A small multi-label image tagger, trained from scratch: 8200 steps.
Rows from block 6 of a small multi-label image tagger, named by matrix and row number. Rows with one number belong to one neuron. Each number is 500 + 50 x the weight over its row's rms, rounded and kept within 0 to 999. All counts start at 0. Numbers have three digits each.
Before each neuron's rows are labels from the 100 images, of 14848, where the neuron reaches its largest size: "peak on" is the class under the peak. Only what is clearly more common there than usual is listed. The data: patchworks of several textures.
# u: gMLP up (value half) (model.blocks.6.mixer.u.weight, 512x256), inputs 192-255
# v: gMLP up (gate half) (model.blocks.6.mixer.v.weight, 512x256), inputs 192-255
# out: gMLP down (model.blocks.6.mixer.out.weight, 256x512, transposed), outputs 192-255

peak on: cracked
u.169:497473404442490618488551480446377519442504563468506535470529494517406500537485402503535494519437513463424528539387497539586548498467511479534507432457508499590434591462496553551474402487473499
v.169:436463483421505551461481537524452441520507518468505523488509479537429528592373470473554442534439541483429513514448484612496552487440432432442472479449542448587466520410519490495448485522532533
out.169:555425498419488524542534414530551484417498552543444588523512530475518560430346603507500371503482629491474497451502445512481539458436471434483430416481514537559532412508494414455444439537530602

peak on: looped
u.191:472631486443462515533488469503486493458493489488493550521446538508511473483447566454490423506478543435463526508423427498509485546525573487467466457629462497449496467519507532540428487454542484
v.191:575539441480450578529525486440406463476525547515504493443470433524455474500485496501452458518533499539531575429461505423541470484577582586535586431583427649464496614434495543419460443476518513
out.191:504507421434536523538457549407432587508569522456526559458529493474556459543465544511515514581570538409555403536477439511565480439398544412535443485483489480506498550478455524510487476443555420

peak on: spiral; rays
u.304:456496507540490543456516525456484495502407496562586520574454518449576483449584401469499498530463543397552534498434458401532473509451468588499564500530510524583483534531496530500609492464411457
v.304:534463522538536474491520445485466436500509532513589537520486472439502465484522461455510440452513480462616585526488604475487530450462474592479547495526543486568482612496513494499563524484410510
out.304:485510544519517555492597541585473507456532480494442510508534493540407527452544465518420547486548447448488487522484439502468518542600548564536507435419439512496408438496471472514577515530514563

peak on: grid
u.3:510540609470520556560513492437444451415491521462485536476475460492485477478516502502546539595585505498644488440451572480470555531457469550452541471486487570428448623446481483514520511563486452
v.3:452524473496516512545493508439364443393446522440515585483447494512512469496486511490588522600576479526612482427521573475516563486496481554485539493477499583437414618495465465505564469488479478
out.3:596568517562439585498495516482368530452465595447496589358497522578482567478476409460524493536504489426519480522481465468470575464557465512436540420493479565497444545513442447504448522509547579

peak on: cracked
u.28:482546448435445505487524464544482542498613519486477466493442429471520427465461503528425422484443521561548513449461479489496534478460482447481553492530447508469457554479530509519502516475543586
v.28:494504450506572407587434509521516455528563438537527533570527531414523503509557389445474529511490483543514572472421455442523437527510475481567501498499488465495582436526501478506477477542446459
out.28:394568595468426404477473507483450485514543491562434540432458524454507441492491438390488551491434512520498496549473510512532539513451401472539562460467533561484527566425513492538542448543453437

peak on: labyrinth
u.432:599621544438389505537530516470568552495510519525495512612522515495369515481475520503439568496553530471455519492477472468460427471579434530511533385487479521500552546435502461555520478607566418
v.432:499453516467452441584434508502550535554547397456499493438424490476493540478497413547465523428541513559530483474435555441552534507521519449521617519571467519447467561499532514524502532529482558
out.432:477439566435563515529525544547588408505572589440542547601566465533550516472509558508521531509493521520485522459592531535512449475600578422510547548530499534479503463508555495432501458427467545

peak on: wavy
u.353:598483487464518496486484499573593456565518431515438526535555571471557491539421481490531606534513540501436586533495312493476476528511532437504459500490480501543608475489469448478367514555545547
v.353:580465558472503454484482491518654520570546421538420520600522566491510511555456466488459577512516483528421579531525364520486442506463459462519490539496501508546582489423458431493460577619547590
out.353:531502552545462438337465518443561647508499490556376521517392492446536500532567408387474541446530490398491531444463464440566481540432430476479460493497451488488465403548490514468579560464488572

peak on: zigzag; wavy
u.273:430647338530441535520494525473479534435458628445476516458446506547561469550460596455476410596495504443474428421444487554546564557484502591434419493470519463516450434485455522583499449391497421
v.273:421595440520483547492464527473484556444502563454471476458418427521540521525554623436500482606488505452480450467439501545598540453479552482440428497458512470510472499535476551581543450372460460
out.273:482513452484514473465532472533490554461465443522385434544403505475437520436586453463481445495490458560601453519451499517654509556508531560404514497470533527563461452531470534643564534474450535

peak on: spotted
u.89:482508468531476513497573532486580499496454565576510480577543504467492537502509463486575491554472585456512516496504402507538423442506522506456517499572452541487525443502487498512507503465556442
v.89:529497464447481521623420480455513484502434484434477414412477424541492514501519519551550520533593465585509473477528580508628421530489551488539594492505502609464584624552494476514480530488478510
out.89:477415544462603465415531454502577440581499500578492460520546494491583562450431535442422514493510445525567464505580521502499569432483422448576563404389524513431519459505544558495518519528522512

peak on: camouflage; bubbly
u.370:534524488453431556615436533489451542481612522518485427503462512505508503467568459568483517581517549547378502369500548459526434583454459432497540508497508503428578560426480520514490512500517412
v.370:568470519480484539524543404530446522396602473505473499447494490426530487476519435497513509537501525458474490443487522473506568465428491461485501497521483473538452491511562569541496500500564438
out.370:487486449462491442506495541511487516486343512516539421503520439544481453519596543560621524563469488499606434525487572495596484556481484429497441387561542458560426504449571542534479460462392522

peak on: cloudy; speckled
u.350:476436467523575501442455456543502462618555472475471460445569592565578505544455466450513526559515436542553492553527502568572589480469488494455503505430555483576474475408401434540548497518549499
v.350:467498413474456601508603564440415596464488584522555468466472432516462526478631522577513481489486495542530456554507592485530509474535550525468497524450509467458473522548555575548529527393511476
out.350:486575484473545578566511512550503495510417520442531407460539462427542551580495562553429488548489485574476487513484501562443432522553508526470527597535523506467612567509526532539411576511533449

peak on: camouflage
u.69:515504575441486499546468557459498530449473545493462428480532486445422524464538505499553490565562560538424506387521514454570466540436489350568527497541448474400550513493552512513415485515487441
v.69:484521444427534565609453384495557497423580476496409422497397428570576483490526480524484583557545519507498507466437523500566464480506597412477518470508473538501472553510544532490511475429502393
out.69:467539406538444440583565494515521510496544470477468455504561472516397477487499530597580474478501494524489536587543501516539501567529425518491511423430454509580555474508482448550385544478496513

peak on: looped
u.455:487539530500546622393525506578431420458452506521443532420519488465553506537465435454528571601502461510546524574484319519442570541459482547461415533448481482493491474434451417499499504540556497
v.455:569512568552470567474520445567408470428509571517401532470465552502510473495383500437467475535467482407456475551479424503470583559502426440475465446489490511595467510390484433570483475569518572
out.455:594453540580473488502510473586430539526501494506417523534488531506473480487440400485511515452495491409532527481478474477500650530497478466511485506526448528611462487488509472582531501523463602

peak on: cracked
u.76:490551494549509524544482493453508488403499543504457419569472420479468521434494537458500494546572518475597486491476536503505536535554484473511586392475494572464530512495519432554512473500490412
v.76:494544508476479417528468457579418460537476453452498536480507489444492420448428470525547518501498549557538586470433458443527500439416549515580541485536505572490514557560488503504494430568348475
out.76:477515520519497479492622462480515545444595501476492599607542501527403477562478445604484468588555510543446498413511481510586532456515415449512458523455517410529508443580477546565441557411485611

peak on: speckled
u.27:477570484442449502580567505562445481384442560534501428526403454483392456423489510580486462457493508459489527436434498466500477541515474575444551493598496584469509529459499558487487587502505522
v.27:530565512414535523592570389471502525447519510543448484557501435419443430448596506423468523484508560455542639453503469409517433539425524476507540447524469472392563523526513557570437427505501520
out.27:454509513524470509385490551457448642551496526560563567424484523479492466529493421388517501416542552458595514564513543476515490467633532486515532447447416554395521446604413424424503550538515544

peak on: zigzag
u.461:598526599417467511577508501527433485471432467450403554504456457526401538490485499503424584445459532575489560543400410463427420541500547591511514463544457605582484541441475507484490422581529509
v.461:476480558452420526527537493504375549409614457456486518454424460491456453527532483559478437491526482509456527464568510522591469476531572478525500531592462510387467551494503530500516446487489549
out.461:510502579493518574443505461438482499404557495524421613530490543536493584509432504588428579600515492548359543461497471518424464434510465458568528518517481494504518506537516558459434509496464495

peak on: dotted
u.162:596556492466534477561478502510455489374499495499398472601544476525440416569461490544424556535480518453440588479398362437448457626515541520496483484566458518577530534399450457496455502582507568
v.162:490610542460423485541463436459547569518564413487428486426490513524536444429547566500481543566519598546474493441398493486523491555506527479592516520508455532424471471518481535452459454439449530
out.162:464439539578459511377492532542549515517433520462427515491488465385556555491398541531508483478568494440455484435600370564384514360403483498613412502527467479530485482492492506464499540432526394

peak on: spotted
u.119:546476569506537533503481512461586469537539526536564517517519532498509483476525448458544506516471552465514591514497459387493435501427539492533486495670441525483482552509550537464522538526506512
v.119:454512549366486484601483572505535521358415394424547460493425402514531556487518613517475493521537539584539494421422523503435482448444544586508512501503491522561499509542492494527441482489524509
out.119:523539601551511458455467448519491418577491485457571420624518559487628439531478507447515539520528620513475552496515440500412473512483478522498458503435542545557595445432459429321486472463520462

peak on: cloudy
u.511:548508486487470501479469505474596572498523511513490413499535447480444513443624430544487541542520499466442493570543553446544412522496533433479542473483489540457485498512524558558545545388522445
v.511:524451413419537550561622503479573486500580545568520454516612462525462537439498495533524509434478496570470541452571537448605492479529474381530593448474528594457592559470525468509490499568560528
out.511:488475498537524508510464490550452439449449543590577522506495529521483517481430559492453465463476572538633483501475453507475530456502445610570521458515469482441359422531489519551558473490558541

peak on: rays; spiral
u.136:543549560525472481574520530469435448436403486457524533540462452456522533478465456510519578501560526518538532483413535473501501536457545535530588425530461668470516595519533481506509432605478411
v.136:454501499412533453523468377572499507537585449503470451539450469428549450511470449605493512493454494433501575440427503501521499520427512517527527565525480529512584531465519530461527443461399509
out.136:471496518517537422563519460458419459455531478457483468600541518415400478508503517580508508554564475457548517489524539512454487582440483507516479495461565484486539470564504452494485513470475476

peak on: zigzag
u.319:571594578469502528546573489556389466432441494451380496475427512545457501461521501450485572470481526531487560563407431443425469561506530578462522417537453628577481563501483495496433491569554533
v.319:539483525498514466510442502482542461510532523565569577602507416449445462534515465570533526490507529424484597481515529512449515428456498510562507502519482495337467584489515459465511541455428469
out.319:439441568516548636460489530458460445455436558513501576436492519488470549500380506542495557525530483561446527587587554562463464511625513409537555441534517508402540543540447449463481482545477490

peak on: brick
u.317:463585492455408465558557543530409508454478503477502434459500489506496528473443546603444489521561517630495479503485500520421511418544423500584598407472470551497582519544515484518437437485541414
v.317:491585517495446505450489583463525564481493584531557602566446526510502512518566531492439485478456514356556493539410458497529550426386470526497412424496499428492459495484554515489559481542401454
out.317:512533520457429467491513512450494617516516553504535602513498523447485499488526490492482510520534604448524482439467430421505493446437441521553448485420420495599567504524498451447543553503548500

peak on: cracked
u.430:507536519413461460502556500540418556464579511523488439495463447441425469422520524592437443430459524558394578466487486489459430473521526464577486525583463502486544453450499571455392508438528493
v.430:466467590421487506565421417456604534590528426500494413540514437460503496495526450507486599531539507512493534489485496486598419667421514406547564504469521547409595539492499432508508476537450486
out.430:515487462551542563635489583479457433478461620553447479478599529541413549468506531523605534588547481606510461499554524546483497512518560556533528471544537498492572568496537458567450538562474466

peak on: wavy
u.339:615583453395351454551494447499546508524506485511415575508494564521504516467458535540433505476473542543489548521475420500509469494549466538465482487542459547519500527483468475578444517510536517
v.339:513612404465413474483545478505441537486531457501424570504416489510514443524464550563420521503481459528482492494315402547514573468563510517481449517496457479591461461452467513535466561532460555
out.339:476510530502472480369514484545542483476521472510456433553529438503500477554578528460471496560463478547529417429453419520587491525506402506498440565496514410500451436489521644467549571404440553

peak on: wavy
u.227:558482533499547577575465457415558486496488467501532519490462471530513493511467541483562557482559524464591533513430423523567453497430643514457430513585487515550488546511456571408483527544460559
v.227:441667455494522550535454377465534441471505547530498395477536498467543386482469561401553556593581533379595512558504453494569487539424498447525543352475493563408490530482509535529478464484523393
out.227:546467516492580674511514435479587481485525480560564561521539544651546498534508515576479446508601469495566492552503481581503477493506574456518477476515511373510469550499486509474585523485455502

peak on: cloudy
u.253:519546473491404417488478557463521594483439507476470516569419487507402570463537456373481512535469541544474519377427473442501486476476456534464564519493498567493481511513453501565495491469548549
v.253:438433542514546418416423566531515510564534417462615512523516513497545490524457385561408573472449483521540488469447511528519641540423451504578533551478513498507497489519463509468581519517464585
out.253:477529546510447570542555469522538419537439533464484498472605493507521482531488576491532537467571527423439441655485533589479451508494589548606483464523562586520526475505510473397459502501505431

peak on: spiral; rings
u.451:535508510510495503540478389425554449533581526518525526534583533490553500509527545449531560602513523498496561536546472483541441449530556393540486452480441578531552558548502456439479439415541381
v.451:426545472513528535433441442401539511507599494533569492573520404436550462534567495445552491575530506374554534542517493465555459431491519388556480427508515481346487501546550489517535563396491421
out.451:421515464542480504309503481501478595506431538525507522472379435543535474432564460421537497486567473405576512630502470475547567441500536489499502344495483496398481505542469491512565443471483463

peak on: wavy
u.7:545480531549553489614442467551510517507510509513403418599513560517422480457449529508464600530614502545467583450427449486420517619376447514528497414480491496531553501429451477502371484524498407
v.7:544515513500539548459442447441638501489570479523545555516519510414557444536517493420471533505584499430538538580545451525554387480493545357543506481477493501433532554518488427531506549474453541
out.7:534421549542458567368539489503442489519508532476520528457511537488558506490508435477500461490451510487552546482478505444462530511533512505560515522573430520473460534498515510395540513464541472

peak on: dotted; spotted
u.92:560515522470499489475590499432425516450460528536510581538491477484442430469562472493502533562447576508534558507467452443484443476508561530426444539667419488489467567483559553507512511496455528
v.92:474505558518517495477540547535466511488466497507536519552434436450436521429555497562520539444521544500570501505464559437488558420468456527602589453456504526447487487581570601530500466462462455
out.92:542533458499479476487445468519509462502405497446519439556487571467477525513432489394515473471552515431461525447518469500428473622512511570473453472441477475579519452525441420550484514509540508

peak on: speckled
u.217:511582467570384420597479492532476482508515550464498505526367453513402447559507471455446484454561500500470551467532514488542463549479544547459523467512519511425475566501513524529540462473489492
v.217:445570468552514502561450514560506474530548556495407447536498441431455439454458536439435521471426516408545500483488468576461556483600607443543526465500501546552452535598543499545505476502436541
out.217:482509489466485473478550486468497512454499548506549490543525479485430441415523540585470453427520483396495515539525610511463478439588533542479552505497517603540523433577457481521533527464417506

peak on: cloudy
u.494:568496485420482412537529453537457527496514454544455512536527509459444467444475555497491488487461526547485664381492491393416468494479480523581576466670464608426484573403552519463455462511569441
v.494:570588529468495592502515458474505479407444443434477558491478455514450414527477475468464521506546523567495543556379380454488458517509573446499506417520429593473606557415422496547462502546502535
out.494:397567408527497501498482514504529494422454512488422504404469366403524444528461582554520551476557488366541433610451532540513613463547553398497500413465524531493545544597482525530557485491491546

peak on: rays; spiral
u.150:497553431507490454476545417497518473511541466529461450518521541475564418503514552499497478585467490494484494491521410513551482463523486438429445501510491515441523481543481486482435577336586520
v.150:544448488540517552486524474457464559504553472507538503495491500502526493461567506446473453548482512488533548497512539460492507516499583491447482550506491489398478432560477533500500537390566456
out.150:468534541551448492451486518461571531490498542545536572416540371417550530516516535510519477553450483479509493638590546452550458416579562436440492483491438479371496497583472507469446502465540476

peak on: camouflage
u.476:482479533429483548491492467387488542473508478559432458525533493453440525425635474552466487560541593511474553403534502463514398528433507483575517471541505461403549499412450507506439522558436509
v.476:581487585441491532560459571406563531500464429499467432450481447506467542419573529505491464516562485544514472464476526478471419510426550480598514453477503535425554544431529543520490548533489417
out.476:554466457489505443460512544537462565519423524470537503564476475536433521491487642380505471522376386441578474487498533518550520529473466513461472487539571489522449475404546492507483483512575507

peak on: grid
u.179:559500579518486465446485451434432434493423549551477535409567522431475468428523453450540529538530569495480534557526508437455431518493517479495521460584458557553505580497570519445492477587440424
v.179:548443503472487530463532487422485493550567557512551597480574539521566481522460440567548486531469531545485517519576505449447465413574533465423453521542467471573537505516514479457502451399542432
out.179:595481535480553554511581528473560494484546511557425442632544500528484451479530505536445612544503524478432541456453404446435444525475505570549454573521434418644537538427559593450526526485518437

peak on: camouflage
u.133:561479656384533553530521486444533540466522478551480495442559492439487493447512492574480545583536547616409468435445520477463417496481436386532540521463449456465497538539541505530426484546485492
v.133:526474498305550598578557430441421541371556422507478507458575501506511506430554516544516487557502505545476463540400536461550524531520477362579541491452482487542477487549529477592438445513484528
out.133:469497477483465470556554483474420515516483408518548478480565501478456519468644485533577452455511563598525491542547557437504432549524436473477514472487449522508535422536539395574462542463593497

peak on: dotted
u.331:541538505530470450523497499623470438444441554530480495572443444443486467507418519485480603472551490467565566483513475476497534446534494511524493437507498426512472597517485494510520490537464507
v.331:568511506489439461457508434541503483467512490530466542625454480468478462516496544547417564494491500395543569491474381495470532415560513530480423460533466428556512489449496466498529535491464525
out.331:515465443478546489425491402435528482526520501588497476468593530474553570460547506442445418470482427483475533606566482512490402449472429492460542471523497550526555452498564421583529649506580548

peak on: spiral; rings
u.474:512468532518478482592495441524540513494576491582416368491531503456466468441531403527450626522499492453378533509507535522450473575472518468493606534527498527432549540480503479543368418577489488
v.474:600424564518512460577422505569577459508552448534483454555520484514434499499517379478388542451532468475424592532541503529434436571497524570533645512504514565545513456474480454478517505567511575
out.474:549439483481528510469468521420486554529404522505451454523470468595605596463531572496498515502553457512573459499494464499542507454488570540486554415515450550512503524526587512473568491447503452

peak on: labyrinth
u.395:547565561471522556552491529545598457489500579535495460544540444539405530488516551438519585606522521406422492541421458483498532495437460498469506435460509548619473552381478503555462529610579546
v.395:487543419523459571456467486532480541522531537518497394541501428486485438490502554528475404530470518474382510391522470483561504514533506487477446515484538474457544425506445583511452526360562451
out.395:562566544507452592450522623554370524543502586572480503500546482568507559487531512456465545525470549560475467397523458465526476497470417603497512502499495569438547513379469519449586547525505422

peak on: rays
u.473:476505426501553494588379462494599452466504482485423445478490449507584518570488535419474496573560456526501456479506484550551529554528491421447487510390553452565488500529436453604485482447522480
v.473:512476530528537446466573445500505477528482542587564468503590532431499497450530477488553544503478500507465602551556540423436422425439430492536558474503501549414538559521530481416498517492544383
out.473:443521436513494427455488447465582446516477469631570483451529469444550542522360502528539473453492471503450547554497511539454441455575466475537489405500481405443566556515527482430435482552508445

peak on: spiral
u.243:490466452343501487544476436513532590545528478588495404538516515517423440444504506485500551525531519503482527429512493474474500458588514502534554464571474521429579495469509495432403524506572446
v.243:546443538473525484511505456596505488552562486539481479479542498504477484483469405486498477522396505525389600447562505472482503498614502516542552524597520542469537416484485457386446459484598511
out.243:569521526570501581585416542482424373509472520440508407415487554473597500472500604516516448503511442537587511533461461488486544507524606550493502404462480579465528488501474424460568391480500435

peak on: looped
u.155:482504632519473563538454506529522477459567520461543407529509415482502452476532375427481468573525537441451500497463509472517520536535489453506588457482468581567578463439486505516494454523549540
v.155:487474493453492441476453440459559559541581433540473552604520433442413574435555466446548577527544569506620596442513497472532509454475494454582585473486439502425550519563524459527453548432450433
out.155:511429544444519411443503546490541532458501458410502524570463481439514535488616449445485525538600531538604477439472521515523511566519557522463494494391516563432502388495417491553572448444479536

peak on: camouflage
u.187:501489506473461509532491498499470502424504494520467362516482519518539517502565472526521522520471531549432448450464544497512523558430432432537449500497491427487562546430539496501487467488531447
v.187:515494507437438432588457539446486545443449405457457411530442518513514525512586467487510558589475494532511476407386504496522482607427502518498459485481449478522466509472508494487503419480519433
out.187:464441445463509408491524597521538560542384426533505513573435455614414591472567501500526589541455465557566456415492514496641506520474486525539499501553504433493417497478568506534425454467504485

peak on: cloudy; marbled
u.208:439514547478416597425556483407569564416462481561546560461481511534554510485584426511509431459448513493648464498449486512506498426497509551460507488476491525492477470554560545476537415427445540
v.208:626447433567505534473563475554477473529456479535400475511577547504460525471483484429542466490504465474462560505545463420484533590461500374548507464549514554519586459403516419448497578559569529
out.208:584472433485492542520499522499384513480422544534592568507515510519458542441592432440562515504537501556594500500510496463602458499607560540418551521507504510501485515472503446508529552493472510

peak on: dotted
u.16:555513579470536526589437488535554480517451434510467501536503468425516482539407500463439492477573548495521601570482336457454441537569521476479507484567453553490600568401476433433455560586538558
v.16:499476507455400479549527489465405546464511443433500537406421518455490516468477426520448511482603563554520481443406555427513473537500531480573553485516452550418445499568503581470488474466453523
out.16:471465517524454446491499440500539497479433489390508489513450539482510486472421472532614489431554506412491520476399421455437517520413461509584510483489451428508430469550518525493462485475506557

peak on: cracked
u.362:521449522466508439498488466401583547470567465541460505523526464459484554430559452503539551541621500496500488448474568508532462494501542432483546507466487495427432476580488592555486498430496428
v.362:456528604443480539570461529515573516509578525486538531513529518564442549529500495499383483465501516506489454459446504554545503393537460516497505447499517445546504578454505533531529470611490548
out.362:505460445442601550494562427490387402452472513413418448492481531462507485427359534587582401470535496480530499446489435428489502469464426522597546461503524468520507524507575406452479483427490520

peak on: dotted; studded
u.260:535504568520497516467501485422581472541600546576544569500537489396488495515594460479535564491460495354472558583522431460544419498471589485528437532549483502530472549502542534479578518543447560
v.260:456446398482520446549527481505629490531497415548513475530559523477537524532487506493488476475471475564486543454570508519552493554545454385494538538505517458466639451523501447484446541566556558
out.260:481499417518535461512448407512524477445482504624517552538501493515438512535534509435493448535527422532578507522550545565539496525509434564420494439439593499496418458462459509639542485590480535

peak on: labyrinth; brick
u.199:467540513451470568499476452529480485521532474488493478454521442478500433490460477414545467588466513449428486515547500494453551476669538504478527512540466544452516534457469455477465501506618565
v.199:583405531488412583441516462565483495538510479483457447429467461488448535485461405517447460473394520602430480491452471480496510475605557491548507554522451614611459438479466596471525520529594634
out.199:621478439571398478584475553524445494465504576505462477400500495429483492451459542527478445536495536541408428456511497420451487499575549477520534534480473627631589499486461546459500518431528531

peak on: spiral
u.423:579503503541561470454510433464545447540527539527530487598566518352502397534536462450543528539571506460543592539556509437477396524472554483514543496530477516378522520551499476467470538460511461
v.423:563460450511546486485526449548550467503447553579461514550548493413550425495531418388525493532524493468473675472534485416498466561483441442518563439518506509425556464535504453491452515447566402
out.423:492431462502462471359449471615564485526416515616463468443581423448478422471511474464514530513513409405489517526580446504470543543535509445580468366456432535480470494481478554457486423526538499

peak on: dotted
u.454:622463433466478509593499441415565557514472496519482549514530459538431475499494545478479540509567522522553576511474441465471461450523603564468444475657455511473499552457505516405458549457483470
v.454:459574527497395444492512506499376467399481533486470452446521371413507452446478424425510493548567522505494521466531473438557501556461455481564593322463482646368518513502450481563458433507548418
out.454:482482523596428349473491473526497478518432461500494475430476547449566521502426492446449402426467525470521482443478510547407492595395452549457526506476489553578439483424434480584574472543518506

peak on: cracked
u.254:519399537506456545451566496561393523498583484529485508439475455513477506531523395560413446430395489597434506477502435508487505517518498452545445581482487504616469395501478570464514457452509613
v.254:478516473471577521611456525423593437472452477467553533477521490538503508542475570431539527535587471474619440510526582562531494558517506512445476485468543481467475625490470410524510531599484506
out.254:491439490491540485609563473343615495477511504494545533617553411465419475498556575491478518513536537495507523493467549485561372581538491487513409561453511485498582539480501536465502546505535469

peak on: grid; looped
u.65:470394492531564473446501486524616498629580512486543528510563569469535524506429385491521508450471476504490523538597554480487496499592458494453578569498551483493513531568500438484554591490499540
v.65:414565502511479531453497532547481533464493490463522553484390504571580515537471550498436407481403471532527421457414482598523569450513420561426421523462541438583436403481464534576536503430467537
out.65:452447487504457407569565474445526520495534505378640587523415544525470561450460481502483442512399501534494548426542548451574456459503489462499532567465515573553534483549448462515455413484464529

peak on: dotted; studded
u.30:599492518438495573472462501433576542477639462507481561584483447515438481550570444523417532536544570496409526481490480519525384498604569468477477504568503483450533541502462496559462500521482572
v.30:484523450538507448484523418433452489506528562552497469580479438482419442451546464489533464509563511375555557530511529456559501474537574577495482439520497522449463428522447626484530528385466438
out.30:550491486491437335624489435521431461436540446458538480523460494507460512508494519560413459433492546525546516428480543531447430548527574578550463511482510488535472472469432448558513473519543469

peak on: labyrinth
u.381:482611416430417538550515463468519537531554523504446496565495475474502485470500534544482498579479568440450501500429430465585475533584500417482479442561432524459535481466487547554390478447535495
v.381:499497608563467490495487468532505443518497487481512493533446473416466511489504416541509545485519485483594535553459542432500552538490398470503558473583444579403494558511584464481507471594430529
out.381:511516504548464459484470493453521592540568542433447533535541553395547546456426441432493528518609537482433530486435460483521479538477526403543517519416390582506573418532447464509583586419528373

peak on: spiral
u.251:625503455430491468583587493450500550478520457513409549545527539490410519486479614533416550453472515582495560524462434471453371524469540504466440479598469466464493544434516503512438538519501461
v.251:464534473473504434507442444524469516460497473472461476472479529478552465511441590549481468496509529576532498550418476549512484413461503536508497529524515499603522465565473505570501455509409478
out.251:452498528586426371450582511458547516445418557518487541549498430468461581487545513444496535513435475473504438415480513512563523420450401576476527555430551534550513431573488581493519480453414522

peak on: brick
u.465:517562475474481483486531537640466508488463592551438507556429431483441425498463520432450509557424514427465528460471455484483532509578434595472516465548496524476449493429478495501529485480566528
v.465:505551492597522528523441405554452425569560565467416469497494481537539409550494484375524519584458467429485527475457479540523597580574426480473423520548540498555447548394445524509558479440454542
out.465:531559477544447477462524457381531574446596531659489485495508432463512520468545576448480409522436489522545510473582470527539422516373439537478463468483550444456543471505511481584546573466523542